From a checkpoint of a small masked spectrogram model.
Model: 2.44M parameters, log mel input, encoder arch vit, encoder norm layernorm, encoder activation gelu, encoder patch size [32, 4], encoder layers 16, encoder width 128, decoder width 192.
Training: muon at rate 0.0034, 8500 steps, batches of 64.
Data: trained on synthesised sound scenes: up to three everyday sounds over a background, 26041 training examples.
Rows from block 7 of the encoder of a small masked spectrogram model, named by matrix and row number. Rows with one number belong to one neuron. Each number is 128 + 24 x the weight over its row's rms, rounded and kept within 0 to 255. All counts start at 0.
After each neuron's rows are labels from the 100 clips, of 14976, where the neuron reaches its highest value: "lies over" is the class under the peak. Only what is clearly more common there than usual is listed. The data: synthesised sound scenes: up to three everyday sounds over a background.
# fc1: MLP up (encoder.blocks.7.mlp.fc1.weight, 256x128), inputs 0-127
# fc2: MLP down (encoder.blocks.7.mlp.fc2.weight, 128x256, transposed), outputs 0-127

fc1.237 [155  95 110 131 107 104 102 115  94 139  79 135 154 192 130 153 155  95 138 115  71 155 126 110 146 131 147 179  94 130 108 128 106 128 112  80 142 141 158 148 119 148 142 157 106 165  85  91 110 108 173 112 154 129 138 132 188 138 144 172 140  93 165 104 140  97 127 104 102 154 137 149 101 140 135 114 123 116 170 135 122 119 159 130 153 127 157 117 151 116 115 115 126 108 137  92 145  86 129 128  87 164 116 131 113 133 111 147 112 131 143  95 136 138 114 133 129 121 107 124 142 129 146 120 123 161  87 154]
fc2.237 [133 139 119  59 125 127 135 137 177 114 179 144 114  98 127 103 153 140 110 134 165 134 148 144 128  98 127 104 185 110 169 128  95 123  96 148  71 110 150 113 115 127 115 118 128 128 148 140 147 143 112 133 111 126 132 169 121 103  96  85 138 134 151 142 141 184  82 143 160 124  99 121 102 131 136 178 139 132 120 161  89 143 116 102 118 106 120 138 111 128 137 162 126 124 180 143 137 175 137 136 129 146 130 116 138  93 127  65 139 132  76 140  84 114 115 141 118 121  98 152 135 136 130 135 143 112 135 105]
lies over: meowing; siren

fc1.242 [143 192 108 105  90 117 144  92 155 136 154 141 140 139  89 171  90 116 123 126 171 116 119  92  94 166 153 175 132 110 118 114 128 167 131  95 141 134 120 137  40 104  85 144 116 106 137 104 128 167 155 148  98 124 100 118 122 147 107 143 139 147  70 136 167 149 138 139 113 117 128 175  97 132 131 119 145 122 119 138 128 126 126 125 137  82 113 171 177 148 114 113 138 133 143 128 125 160 125 137 112 122 105 117 156 147 142 136  86 143 121 106 152 142 109 121 158 102 109 146 138 103 109 134 124 134 134 141]
fc2.242 [105  84  88  97 115 147 123 129 125 128 135 135 123  90 110 105  99 140  86 138 123 117 126 135 131 126 107 129 163 103  94 114 110 123 165 138 182 146 140 122 146 157 170 134  98 134 132 111 149 141 137  96 155 154 120  98 145 138 123 137 112 120  78 126 138 112 142  97 105 189 117 152 163  95 119  92 117 163 152 121 126 145 152 128 133 144 164 146 117 143 130 172 138 121 162 128 148 117 123 129 163 139 131 102 107 133  99 131 114 136 114  91 200 144 116 167 141 124  76  92  95 175 122 121  93 123 174 126]
lies over: siren

fc1.145 [112 103 123 161 108 147 124 143 144 142 132 153 100 138 113 148 163 135 107 139 118  92 140 131 119 132 130 108 142 146 132  86 180 150 117 113 103 137 109  94 152 105  66 110 131  90 111 141 112 106 138 137 133 106 127  93 114 163 136 129 136 165 133 146 151 146 157 116 112 163 145 168 142 122 162 112 104 169 135 160 110 118  54  83 110 143 151 121 114 133  92  99 148 125 137 129 180 111 139 136  82 104 113 133 149 121 106 115  83 133 127 146 125 137 145  74 187 131 135 106 140 110 125 182 133 129 122 155]
fc2.145 [149 118 152 118 106 171 161 107 147  98 139 105 143 101 106 151 161 114 125 126  93 163 172 136 108 130 178 111 172 122 139 124 132 159 130 122 167  73 145 104  96 125 131 117 115 121 105 138 116 122 127 140 115 118 172  90 131  95 118 114 140 128 107 158 135 158 182 134 104 123 152  97 124 119 131 128 133 127  84 152 146 122  80  93 104  99 136 140 140 138 128  95 181 154  75 135 166 130 127 133 111 139 117 128 132 127  58 121 114 144 155 126 141 122 108 143 151 126 121 169 147 108  75 128  98 148 116 148]
lies over: phone ringing

fc1.137 [151 107  80 171 147 140 138 152 150 104 136 144 157  95 149 144 115 163 109  81 117 137 120 123 165 143 138 121 110 124 122 136 145 120 109 143 132 118 107 120 146  98 155 121 105 115 106 139  98 119 109 166 124 141 138 119  75 142 101 139 112 112 141  76 170 138 110 138 140 150 146 119 108 116 138 151 127 108 208 141 114  97  89 152 164 137 126  77 136 100 114 149 112 111 111 154 132 147 136 133 183 144 153 134 139 151 115 131  89 157 152 102 107 107 124  99 172  67 115 128  90 140 160 104 145 123 138 125]
fc2.137 [ 91 158  94 105 100  87 111 141 147 141 141 151  90 137 120 135 140 165 116 120 126 110  99 114 108 146 145 127  95  87 186 152 138 179 161  73 108 108  86 150 174 139 105 145 102 143 144 162 126 128 148 122 146 147  75 158  88 121 140 127  92 124 126 125 127 130 143 122 142 138 112 143 106 112 133 153 131 138 140 103 148  84 157 133 123 113 150  74 119 133 130  96 136 132 146 131 158 170 123 183 101 113 127 119 137 143 148 126 125 150 140 117 138 121 125 144 139 156 143  49 127 114 154 151 124 111 136 102]
lies over: meowing

fc1.37 [107 117 157 133 105 127 123 110 130 161 108  93 100 133 141 159 138 132 138  84  97 116 122 100 124 153 132 107 100 117 166 168 143 122 106 180 180  82 102 141 123 120 114 161 166 110 139 123 136 138 118 126 127  99  83 117 172  80 151 133  94 153 118 118 164 105 127  93  91 115 109 178 131 137 132 149  91 135 157  94 138 109 120 137 134 114 181 109 133  98 155 159 153 151  97 159 134 131 117  96 140 134 146 125 138 129 115  83 134 169 120  93 165 104 146 157 138 112 128 110 131 118 147 108 125 157 159 106]
fc2.37 [121  75 151 156  97 124 102 132 166 107 106 141 165 151  86  81 137 133  98 122 113  94 102 132 148 155 147  86 119 153 137 100 171 156  98 152 116 129  93 105  89 129 123 124 120 136 129 162 132 118 132 107 138  65 123 139 152 195 142 134 147 104 120 134 109  83 132 110 127 131 147 156 132 131 130 115  97 126  86 157 157 114 142 147 140 145 150 132 147 152 135 112 152  98 116 141 123 112 137  86 153 128 133  95 147 137  86 147 110 130 129 118 136 128 132 121  98  93 174 172 144 129  99  99 139 163 155 163]
lies over: meowing; howling

fc1.160 [172 132 127 149 164 170  94 109  95  94 142 118 139 135 133 116  99 127 131 106 138 126 161 112 125 112 151 130 142 131  67 129 117 123 106  95 113 170 107 125 107 174 132  95 161  88 160 102 115 137 118 133 115 128 139 183 147 138 118  91  94  84  75 154 140 153 123 132 136 123  90 157  92 118 143 142 176  99 185 120 115 164 161 137 124 157 112 117 109 150  93 118 114 102 142 135 128 115 130 119 122 149 144 101 144 152 108 153 129 153  99 152 110 111 148 149 127 135  96 160 131 122 165 139 113 101 171 135]
fc2.160 [ 95 175 102 103 130 107 141 152 135 112 146  97 107 157 125 127 129 117 151 141 178 127 111 162 101 124 148 113 148 144 133  55 127 152 139 136 115 119  97 142 144 107 102 153 109 129 118 135 149 160 108 112 151 105 155  91 139 136 136 135 112 133 123  92 138 123 103 144 166 127 164  83 153 167 134  81 125  81 125 114 120 124  98 135 122 116 130 113 143 169 132 169 148 156 118 154 109 146 149  84 112 160 121 114 119  57 141 128 167 111 154 103 127 161  80 130 144 144 171 157 110 101 118 122 107 128 118 116]
lies over: siren

fc1.84 [130 119 133 149  93 109 117 103 127 136 125 133  72 123 133 137 148 116  91 189 155 123 165 140 138 166 149 141 132 126 159 131 134 100  78 126 143 175 144 123 141 164 161  77 108 125 126 122 108 153 136 132 110 126 107 106 121  98 151 112  99 115 145 109 144 139 108 152 146 131 143 178 153 165 172 167  82 168 157 157 125 117 115 111 122 138 116 140 104 145  94 162 118 152 140  94 132 146 152  96 118 105 116 110 119 134 124 106 126 161  65 125 113  88 138 133 118 137 174 135 108 133  80 125 129 126  86 140]
fc2.84 [162 146 103  91 134 151  70 121 180 109 123 126 128 124 150 152 116 135 119 115 108 176 155 122 113 166 120 156 124 148 117 105 151 162 144 141 165 139 144 140 100 130 112 116 136 135 132 145 103 141 126 103 134  89 174  96 120 122 104 160 175 105 151  97 114 135 122 131 102 145 157 141 166  68  86 133 129 114 165 118 135 138 123 111 147 146 124 155 176  90 136 117 103 127 130 165  92 151 101 127 137 142 109 120 158 104 134 118  95  96 155 126  75 161 138 124 105 104 153 121 153 114 127 102 110  82 115 151]
lies over: phone ringing

fc1.80 [110 141 167 113 173 134 120 116 125 125  95 108 129  81 128 137 128 110 134  90  76 137 153 104 167 139 124 119 120 110 112 139 115  96  89 117 145 110 103 101 110  63 152 139 125 113 124 104 133 106 103 142 129 196  99 114 166 148 121 111 119 152 113 116 118 116 173 107 143 167 152 172 119 141 129 126 144 151 160 145 145 143 179 150 174 154 117 174  89 145 156  91 141 136 117 132 161 131 158 116 108 108 121  93 131 118 111 161 140 114 131 102 136 116 140 109 128 166 165 107 145 131 122 126 123 116  79 119]
fc2.80 [ 93  95 134 117 193 162 133  73 110 160 147 160 113 117 139 121 114 132 109 110  96  91 127 134 140  79 156 147 145 127 135 150 110 138 130 161 123 157  98  92 126 118 175  89 107 126 152 116 145 178  66 155 114 177 100 145 145 132 122 125 118 112 131 106 133 124 108 134 114 134  92 126 130 141 120 141 119  95 151 152 158 115 118 135 168  98 136  98 119 143 102 101  94 160 125 158 144 114 174 129  88 103 119 154 133  95 164 119 136  85 128 149  94 155 150 134 105 123 143 132 149 151 116 151 150 123 136 136]
lies over: church bell

fc1.102 [126 121 170 129 139 136 147 106 169 119 108 127 151 146 103  99 132 165  70 161 126 154 140 124  84 136 126 127 145 103 119 102 149 152  73 106 150 192 134 117 123 115 134 160 102 128 154 129  87  76 139 157 145 122 175 146 126 110 111 103 117 162 125 122 142 196 120 136 150 100 112 130 108 146 145 106 101 128 137 155 113 138 142  93 122 132 116 149 139 109 130 113 130  97 101 137  98 141 136 130  84 150  99 129 155 121 155 149 149 101 123  88  74 127 130  64 157 137 141 138 134 121 130 145 145 136 134 152]
fc2.102 [141 121  81 145 118 101 122 107 138 137 110 142 140 133  99 162 194 170 114 118 108 154 188 132 144 135 194  97 136 124 117 128 133  83 143 115 141 117 134 114 119  91 121  69 158 103 114 150 123 121 123  97 165  93 143 127 124 131 126 115 152 122 112 110 112  93 173  85 144 105 144 135 122 102  79 133 101 138 127 126 123 115 126 133 120 168 155 118 144 140 108 135 165 124 157 104 151 175 111  99 113 137 145 111 143 124 107 110  74 124 161 106  94 114 125 144 155 133 155 145 177 131 101 120 140 132  99 142]
lies over: footsteps

fc1.99 [122 148 154 175 145 108 104  98 126 104 121 109 158  93 109 165 123 156 112 136 117 120 167  85  91 129 152 170 138 122  98 133  92 116 107 123 135 129 123 123 114 121 128 138 126  77 164 117 125 105 122 129 134 115 151 127 114 161 114 176 122 140 114 141 137 179 132 156 109 131 142 112 142 111 143 141 143 102 128 153 154 125 107 132 106 124 126  99 137  94 134 138 140 116  89 116 130  97 161 102 160  83 183 172 137 146  65 159  86 125 115 133 123 117 172 127 142 130 151 130 180 103 159  68 128 107 115 142]
fc2.99 [125  72 138 121 164  80 158 149 133 166 129 138 110 100 117 117 155  67 116 168 114  89  91  81  92 146 105 130 119 139 144 124 136 115 124 131 120 147 110 148 141  92 137 159 154 164 151 130  82 125 135 154 140 115 107 145 137 119 135 101  93 108 133 158 122 127 183 152 155  94 116 123 116 105 143 159 125 157 152  96 134 149 123 139 116 160 164 131  88 143  97 130 136 138 109 147 126 125 120  88 138 106 120 141 153  95 123 128 140 128  85 138 150 101 158 147 118 105 126 168 164 137 142  85 121 109 151 178]
lies over: footsteps; door slam

fc1.165 [151 133 168 148 132 167 111 128 106 117  87 121 119 149 101 109 149 121 144 135 125 150 100 163 128 172 169 144 141 119  99 187 141 117  95  90 135 125  45 140  99 156 126 110 179 145 140 125 121 112 187 143 106 122 115 106 122 146 143 126 146 142 114 122 139 134 118 136  89 123 160 136 158 131 111  96  94 154 122 102  87 154 150 113 140 150 160 143 161 136 175 134 146 149  89 125 147 129 139 111 108 167 106 101 132 108 129 140 112 136  89 128 116 127  77 147  99 111  93 116 143 154 110 117 133 113 108 130]
fc2.165 [155 127 113 115 149 123  91 134 139 116 162 128 120 120 141 137  94 116 153 136 142 147 170 129 118 107 124  62 109 170 142 141 123  69  93 146 107 139 182  93 125 136 115 143 115 149  99 114 135  87 137 121 141 122  94 163 117 173 105  93 149 131  97 130 146  93 130 111 175 149 101 106  96 128 161 139 143 111 141 103 119 123 109 140 121 129 128 134 125 158 107 109 129 156 167 129 138 126  84 150 105 101 134 160 121 146 142 147 169 125 153 132 178 124 141 132 142  85  78 107 151 100 146 122 155 176 102 108]
lies over: phone ringing

fc1.179 [144 145 126 113 152 133 146  84 126 116  96 128 109 137 136 169  93 174 138 122 118 136  90 160 182 140 119 134 159 126 106 114 181 108 108 127 118 124 146 116 125 130 136 129 116 110 114 138  88 112 112 100 143 162 126 108 135  96 122 147 121  60 101 100 132 163 152 116 120 111 104 123 114 105 175 111 120 186 117 105 139 157 152 134 118 156 132 117 147 117 132 143 129  99 150 140 146 102 116  85 120 146 124 145  66  66 122 124 109 147 151 126  85 149 132 138 153 136 176 153 159 110 169 146 141 147 109 154]
fc2.179 [133  89 108 181  95 107 146 137 127  98 132  99 158 158 133 106 175 166  82 109 162 155 167 146  92 103 109  98 155 116 124 125 106 155 188 158 117 136  83 117 121 142 131 109 110 132 141 133 146 106 133 178 140 140  99 115 124  95 125 100 143 163 144 117 111 117 109 130 124 126 110 143 120 120  78  84 134 122 131 104 124  96 116 108 113 135 167 125 124 138 115 138 154 142 172 132 130 114 113 172 174 167 121 127 139  93 149 126  98 132 109 116 181 107 143 137 127 163 114 129 169 102 111  96 148 121 128 116]
lies over: phone ringing

fc1.250 [131 114 112 134 146  98 122 131 151 118  86 146 113 151 123 129 135 112 155 127 140 174 155 105 142 143 168 133 175 164 114 142 113 151  89 134 133 114 148 119 126 138 101  99 134 105 151 119 129 128  98 136 144 104  84 117 138 130  66  97 135 120  97  74 134 168 129 156 119 125 136 136 118 112 103 127 149 162 100 135 105 153 152 145 154  91 120 124 145 135  99 125 113 119 103  92 102 137  97 153 135 143 154 139  94 138 185 109 115 104 120 146 108 148 180 162 126 123 179 119 111 161 151 163 104 153 117  60]
fc2.250 [120 112 146 149 138 115 134 168 116 119 138 167 157 111 157 155 131 136 119 113 132 131 107  96  91 156  85 107 133 137 130 132 119 133 127 139 136 168 153 125 145 130 165 109 101  52 105 124  77 131 101 163 101 119 119 106 127 162  97 126 156 175 129  98 108 126 123 127 130 107 101 122 149  96 111 152 119 105 137 115 144 123 126 137 166 142 152  93 143 119 102 136 126 127 100 147 150 187 163  91 131 176  74 160  98 100 120 148 162 124 104  90 145 104 138 154 148 117 110 145 149 161 146 161  96 146 137 123]
lies over: laser zap; bird chirping

fc1.221 [109 138 159 125 144 141 146 133 155  90 100 171 130 120 165 128 123 143 118 154 145 112 136 102 110 160 166 146 114 126 138 131 116 145 124 116 123 121 117 131 123 163 171 123 113  82 126 124  73 111  88 124 170 109 168 109 114  94 138  89 121  66  66 105 132 115 129 149 143  81 159 125 137 161 101 113 122 143 125 166 148 124 150  97 132 101 139 114 159 149 121 142 142 118 126 180 110 126 136 103 157  78 113 114 111  84 161 118 118 163 121  95 105 144 162 131 128 142 138 148 154 128 114 141 130 122  84 164]
fc2.221 [113 105 117 139 122  72 155  71 150  78  95 120 124 134 109 152 146 141 136 130 105 190 153 127 112 153 146 113 145 127 146 157 132  99 112 105 170 138  90 115  80 116 140  87 142 119 115 134 147 117 131 134 141  90 141  91  98 156 132 102 144 126 100 109 117 130 122  81 102 117 158 131 118 137 128 164  97 150 151 110 145 141 168 116 129 137 115 108 144 131 107 128 153 191 129 139 141 135 122 122 144 185 141 117 154 134 143 139 105 109 142 160  64 108 135 127 128 140 153 175 171 120 113 121 131 126 129 167]
lies over: bird chirping

fc1.129 [159  84 111 132 128 132 153 169 117 155 130 116 102 163 162 129 129 117 137 159 142 122 143  61 143 156 147 142 117 101 175  70 140 142 138 104 145 140 146 117 138 178 118  91 130 134 116 100  98 124  97 180 162  87 113  90 150  95 139 110 109 126 123 142 121 157 114 146 129 119 147 150 130 158 131 116 106 153 142 173 169 117 124 104  71  97 140 177  99 140 115 112 107 130 114 123 133 131  95 131 137 149 116 141 125 126 154  75 150 152 112 149 136 108 142 110 122  97 143 116  74 140 130 128 142 109 144 125]
fc2.129 [142 129 160  87 122  97  95 118 165  81 135  97 125 116 138  98 137 119 150  96 110 120 157 100 100 145 135 139 140 153 142 157 148 144 162 149 132  79 114 142 129 120 138 115 134  94 113 101  79 105 123 125 131 129 137 134 113 149 142 140 125 126 121  95 137 143 111 119 111 151 120 145  91 116 111 143 141 128 167 117 148 128 183 129 169 171 134 143  93 105 156 119 136 146 110 171 121 160 112 129 135 137 123 198 131  96  93  87 114  83 134 140 111 157 138  91 137 158 127 100 114  72 121 105 162 136 168 166]
lies over: laser zap

fc1.164 [112 118 109 121 155  95 180 137 101  99 132 118 127 108 133 128 140 162 120 129 141 123 163  95 113 194 165 174 127  99 102 123 116 182 149 114 168 147 120 124  98 132 147 102 137 128 105 144 111 174 125 150 105 141 132  80 120 136 110 148 155 149  97 158 164 125 153 100 108 173 108  95 107 116 114 139 114 124 157 111 106 146 137 141  87 137 119  93 135 138 130 167 111 105 147 144 132 118 107 140 128 103 134 124 125 130 150 151 112 111 134 118 104 108  68 118 145  77 116 125 168 124 147 115 105  94 177 164]
fc2.164 [159 114 170 102 172 146 151 106  67 113 134 144 133 132 105 136 110 122 152 157 140 112 135 128 150 123  86 130 124 128  85  91 145 173 124 128 112 162 157 151 118 136 118 143 121 148 110 101 127 180 165 143 129  71 156 157 116 129  87 118 117 141 141 103 113 120 119 139 129 120  88 141 109 117 120 128 179 114 149  87  98 158 150 124 124 140 108 122 121 115  62 129  90  97 147 149 127 143 153 136 144  91 127 154 118 149 121 168 160 150 147 125  98 136 114 115  99 112  74 151 164 159 128 104 139 119 136 146]
lies over: siren; laser zap

fc1.68 [ 91 146 108 142 127 147 108 134 126 122 192 110 132 150 108 132  96 180 106 124 134 154 138 140 136 115 136 132 166 131 128 147 160 166 186 119 150 142  69 165 105 129 152  91 176 133 106 116 124 115 107 129 155 110 169 107 138 174 138 137 139 104 158 118  94 120 121  76 141 105 147 156 157 140 111 133 112 105 118 133 126 102 135 134 118 121 124  97 118 100 134 102 125  94  90 108 145 138 117  95 134  68 179 123 110 120 136 116 111 114 139 147  95 124 158 165  98 155 136 128  98 148 135 117 173 125 140 101]
fc2.68 [116 148  82 136  97 128  98 140  94 119 115 122 136 150 120 145 124 141 132 109 122 118 133 155 153 130 172 116 147  83 111 151 136 131 115  97 158  92 113 132 125 151 169 143 133 132  55 130 117 109 125 136  99  83 153 162 155 149 138 170 103 128 107 158 115 126 104 147 109 142 103 141 137 153 126 146 118 162 100  90 118 152 137 107 101  78  84 105  69 126 115 110 124 159 110 146 140 141 135 111 129 133 186 165 139 152 123 114  98 132 145 144 146 115 135 147 132 136 128 209  98 121 117 124 114 111 147 156]
lies over: knocking

fc1.189 [102 121 103 132 160  88 109 124 137 102 137 145 141 184 140 125 154 121 164 112  99 170 158  67 107 140 127 123 130 157 141 122 134 104 152 137 132 146 125 119 122 106 115 119 155  80 109 143 162 155 117 162 116 158 132 125 154 127  98 133 104 144  96 137 153 130 144 102 128  93 108 183 118 168 105 134  91 164 151  96 143 137 122 137 140  96  88 106 132  71 114 123 109 105 156 124  82 155 149 123 134 150 108 184 130 117 127 172 150 160 118 167 136 121 123 131 105 106 139  97  97 127 112 131 139 156  92 135]
fc2.189 [120 177 116  97 147 105 137 139 116 124 133 134 129 148  99 159  99 133 130 152 127 149 105 108 125 129 134 115 102 125 134 115 170 159 159 152 128 103 195 142 160 114 111 114 127 116 151  95 153 117 140 146 109 130 110 144 153 120 118 123  96 131 138 118 147 129 108  88 115  89 146 194 128 141 116 146 109  86 126 173 133 149 104 122  91 126 118 111 119  93 159  88 107 145 139 106 142 146 138  96 116 120 115 162 134  94 159 121 149 173 161 128 121 157  91 174 148 131 149  99 104  87 160 141  93  77  99 157]
lies over: meowing; siren

fc1.233 [111 109 145 100 124 118 125 115 146 130 139 127 148 157 164 180 136 172 172 128 132 100 123 130 118 135 146  84 144 180 114 139  88 104 147 106 143 118 137 126 111 108 166 170  81 135 133 137 113 112 131 120 124 148 125  92 133 136  98 102 142 115 140 108 134  88 114 117 143 157 136 102  98 115 156  96 105 164 161 131 153 171 158 129 106 131 110 126  89 127 127 137 138  87 129 145 118  94 154 110 146 154 115 148 124  84 139 135 165 132 146 121 123 148 133 151  73  70  86 128 175 120 135  83 136 141 173 124]
fc2.233 [155 160 121 117  86 122 154 149 191 159  82 140 119 111 143 125 140 165 139 151 149 163 125 107 150  83 134 123 145 107 138 102 113 119 123 134 100 135 112 106 134 142  97 147 162 114 138 115 161 136 102 149 111 130 159 144 121 118 129 152 147 104 128  85 102 120 105 144 153  93 159 143 135 135 139 157 123 119  75 140 122 163 121 116 146 120 129 135 135 145 113 125 137 110 153  83 152 145 141 129 103  99 133  63 152 117 105 122  98 143 113  94  81 173 164  99 147  97 103 109 128 132 137 197 116 108 101 149]
lies over: bird chirping

fc1.27 [144 157 104 137 125 117 145 135 114 108 132 122  93 137 127 160 100 136 120 134 177 126 154 102 148 119 107 118  98 160 116 139 147 141  91 147 110 108 111 118 131 110 132 148 104  76 139 166 104 125 132 138 140 114 129 118 136  91 106 166  80 191 119 105 112 160 149 106  87 139 164 129 174 177 140 162  99 119 101 132 142 120 186 146 114 136 105 136 153 121  95 137 118 142  80  82 128 134 169 158 120 129 119 152  75 142 137 109 124 154 113 122 143 110 123 132 103 161 133 129 166 124  77 109 131 160 127 115]
fc2.27 [141  94 127 120 101 141 155 129 113 154 126 118 135 105  97 170  94 108 157 128  84 128 145 141 129 160 146  94 185 121  69 110 131 129 149 145 161 127 119 119 130 142 126 131 107  99 139 131 135 126 127 114 135 131 126 118 124 155 113 107 132 143 146 139  86 109 118 182 203 116 102 133 132  98 131 180 105 123 142  99 148 105 108 156 160  81 112 110 134 136 191 135 163 131 182 113 160 116 112  78 114 133 123  74 120 145 156 148 133 150  96 129 121 129 136 105  91 137 139 117 111 128 144  98 123 120 114 110]
lies over: meowing; crying baby

fc1.187 [140 121 124 167 138 158 118 119 106 141 142 101 132 189 153 110 135 143  91 152  87 157 148  87 109 152 140 115 160 149 121 108 155 118  98  85  79 159 159 156  86 135 137 157 105 160 108 135 110 102 155 157 141 126 162 140  97 138 114 115 117  73  73 107 114 129 146 149 119 129 155 133  95 115 170 111 110 118 151 136 123 118 133  90 112 107 120 123 119 115 150 154 118  61 143 112 120 132 106  99 145 159 130 125 155 174 124 115 157 135 122  94 130 116 149 152 137 137 133 136 115 109 147 149 120 122 138 186]
fc2.187 [138 131  98 121 168  74 116 140 112 109 142 142 109 118 120 168 109 153 132 147 131 109 118 133 134  88 118  97 139 145 170 134 117 112 124 146 111  93 125 120  96 157 148  76 151  91 131 181 130 142 150 121 188 103 129 102 160 144  84 126 143 196 141 108 151 179 127 149 137 123  96  91 115 134 110 126 152 153 138 143  92 153 138 170 156 152 123 124 111 137 108 125 141 135 138 136 128 145 111 139 146 104 132  98 125 122 158  94 122 110 126 126 126 131 153  88  95 161 152 121 134 102  63 113 156 137 142  95]
lies over: laser zap

fc1.191 [121 117 119 125 155 124 107  84 139 150 113 112  94 122 141 124 150 134 153 106 112 125  74 190 119 163 136 156 130  82 117 100 164 112 174 107 110 100 105 162 118 130 154 108 170 148 111 109 107  90 138 126 115 135 135  86 130 143 170 139 132 170 114 120 131 125 154 105 182 153 151 142  93  91  85 158  95 135 107 131 158 109 143  95 126 136 139 133 141 151 141 136 123  79  87 112  98 153 130 156 124 151 143  83 166 103 134 109 131 115 108 120 129 143 130 149 131 177  99 139 122 148 154 126 141 104 135 135]
fc2.191 [152 144 120  94 133 140  95 157 128  87 165 129 189  99 121 110 131 102 148  77 158 115 139 148 117 117 120  92 128 117 132 110 126 117 123 163 135 143 107  95 136 156 144 149  92  89 154 161 109 140  82  97 134 126 116 143 101 113 105 165 113  97 118 128 137  99 138 158 137 143 131 127 128 121 163 127 149  82  99 125 153 125 125  95 131  54 113 147 164 130 116 122  72 155 113  98 166 134 143  96 135 115 140 122 161 133 144 137 157 111 174 141 156 167 104 136 173 127 150 142 126 131 139 129 107 159 147 124]
lies over: phone ringing

fc1.211 [153  91  91 111 140 171 176 167 108 102 111 118 132 150 142 131 105 139 148  85 124 121  95 143 135 126 137 143 135 121 122 129 105 140 109 107 109 105 149 104 161  95 133 169 101 134 154 132 114 117 129 121 133 123 144  98  81 140 113 118 149 117 105 130 101 114 124 164 117 113 116 131 102 182 163 107  99 208 126 120 114 115 177 159 119 116 116 152 135 168 105 137 121 113 146 151 113 131  99 125  92 142 148 136 168 154  84 174 138 126 131 155 106 136 115 135 162 144 124 135 124 168 130  98 154 114  97  73]
fc2.211 [135  98  76  69 101 106 115 109 156 119 119 112 128 139 134 148 115 123 124 150 139 147 108 144 143 121 111 192 130 116 168 143 131 109 150 138 140 146 109 194 186  98 189 133 119 137  87 159 128  92 163 129 131 181 117 132 139 143 123 108 137 128 133 100 107 146 137 117 117 104 129 126 144  68 110  87 140 149 168 148 120 109  96 100 142 138 140 136 113 101 131 117 112 142 145 153 103 118 137 133  74 146  92 136 105 124 109 124  99  97 145 130 169 135 120 112 132 135 133 129 114 101 151 138 118 143 177 149]
lies over: knocking

fc1.66 [ 98 133 107 133 178 107 107 122 135 155 114 146 120 165 135 150 141 109 128 125 113  91 154 107 149 158 148 135 129  91  90 170  96 104 141 136 162  82 118 141 127 129 118 162 125 127 150 123 101  86 147 151 157 136  76 121 100 118 123 139 124 175 128 107 112 128 147 163 102 135 113 126 152 161 146 120 105 145 125  70 136  82 149 122 102 140 159 129  80 154 112 163 153 146 150 135  91 103 144 118 102 127  98 129 146 139  78  99 137 107 104  96 135 131 157 131  99 168 116 132 161  97 117 160 139 136 138 171]
fc2.66 [123 127 156 107 131 111 103  76 166 103 122 144 113 118 112 129 139  97 139 135 160 144 142 121 132 130  95 103 114 124 129  87 134 182 121 133 129 143 131 158 105 160 184 158 172 114 153 127 140 137 154 153 164 125 154 100 104 142 120 120 137  92 112 139  89  86  94 169 128 144  89 118 163 116 102 113 118 120 130 133 109 123 134 160 148 131 157  88  99 131 132 149 130 148 129 133 103 146 104 134 137 138  89  67 127 126 179 174 120 128 142 111 115 110 120  93  83 139 171 163 121 142 111  98 127 142 169  98]
lies over: meowing

fc1.131 [140 117  85 174 130 115 135  82 141 118  84 135  90  99 143 121 139 120 138 153 125 119 130 153 141 103 146 170 126 160 170  94 118 116 107 117 120 130  81 117 160 163 157 115  79 108 138 125 133 124 106 134 123 124 121 121 118 121 157 155 143 185 146 127 149 102 115 128 179 139 108 157 103 123 128 181 145 155 103 146 122 201  93 125 129  97 106  67 155 106 166 146 122 128  88 141 127 121 120  91 100 129 100 136 124  80 122 129 116 122 136 127 147 144 149  91 130 153 121 145 142 125 139 126 158 150 146 135]
fc2.131 [128 156 190 129 124 121 162 143 122 137 148 114 143 147  91  70 123 152 111 137 113 119 123 118 125 112  92 116 138  90  70 160 136 132 167 150 134  94 165 108 121  84 111 162 141 149 152 153 113 123 125 129 105 129 117  99 115 136  95 121 133 108 102 137 133 151 119 100 122 137 140  84 179 156 132 124 125 151 113  92 149  95 155 123 126 151 156 144 140 111 112 147 169 115 134 122 123 158 123 177 175 101 132  86 165  94 136 139 100 142 107 161 135  76 110 156 154 136 135 146 117 141 106 144  98 111 133  88]
lies over: footsteps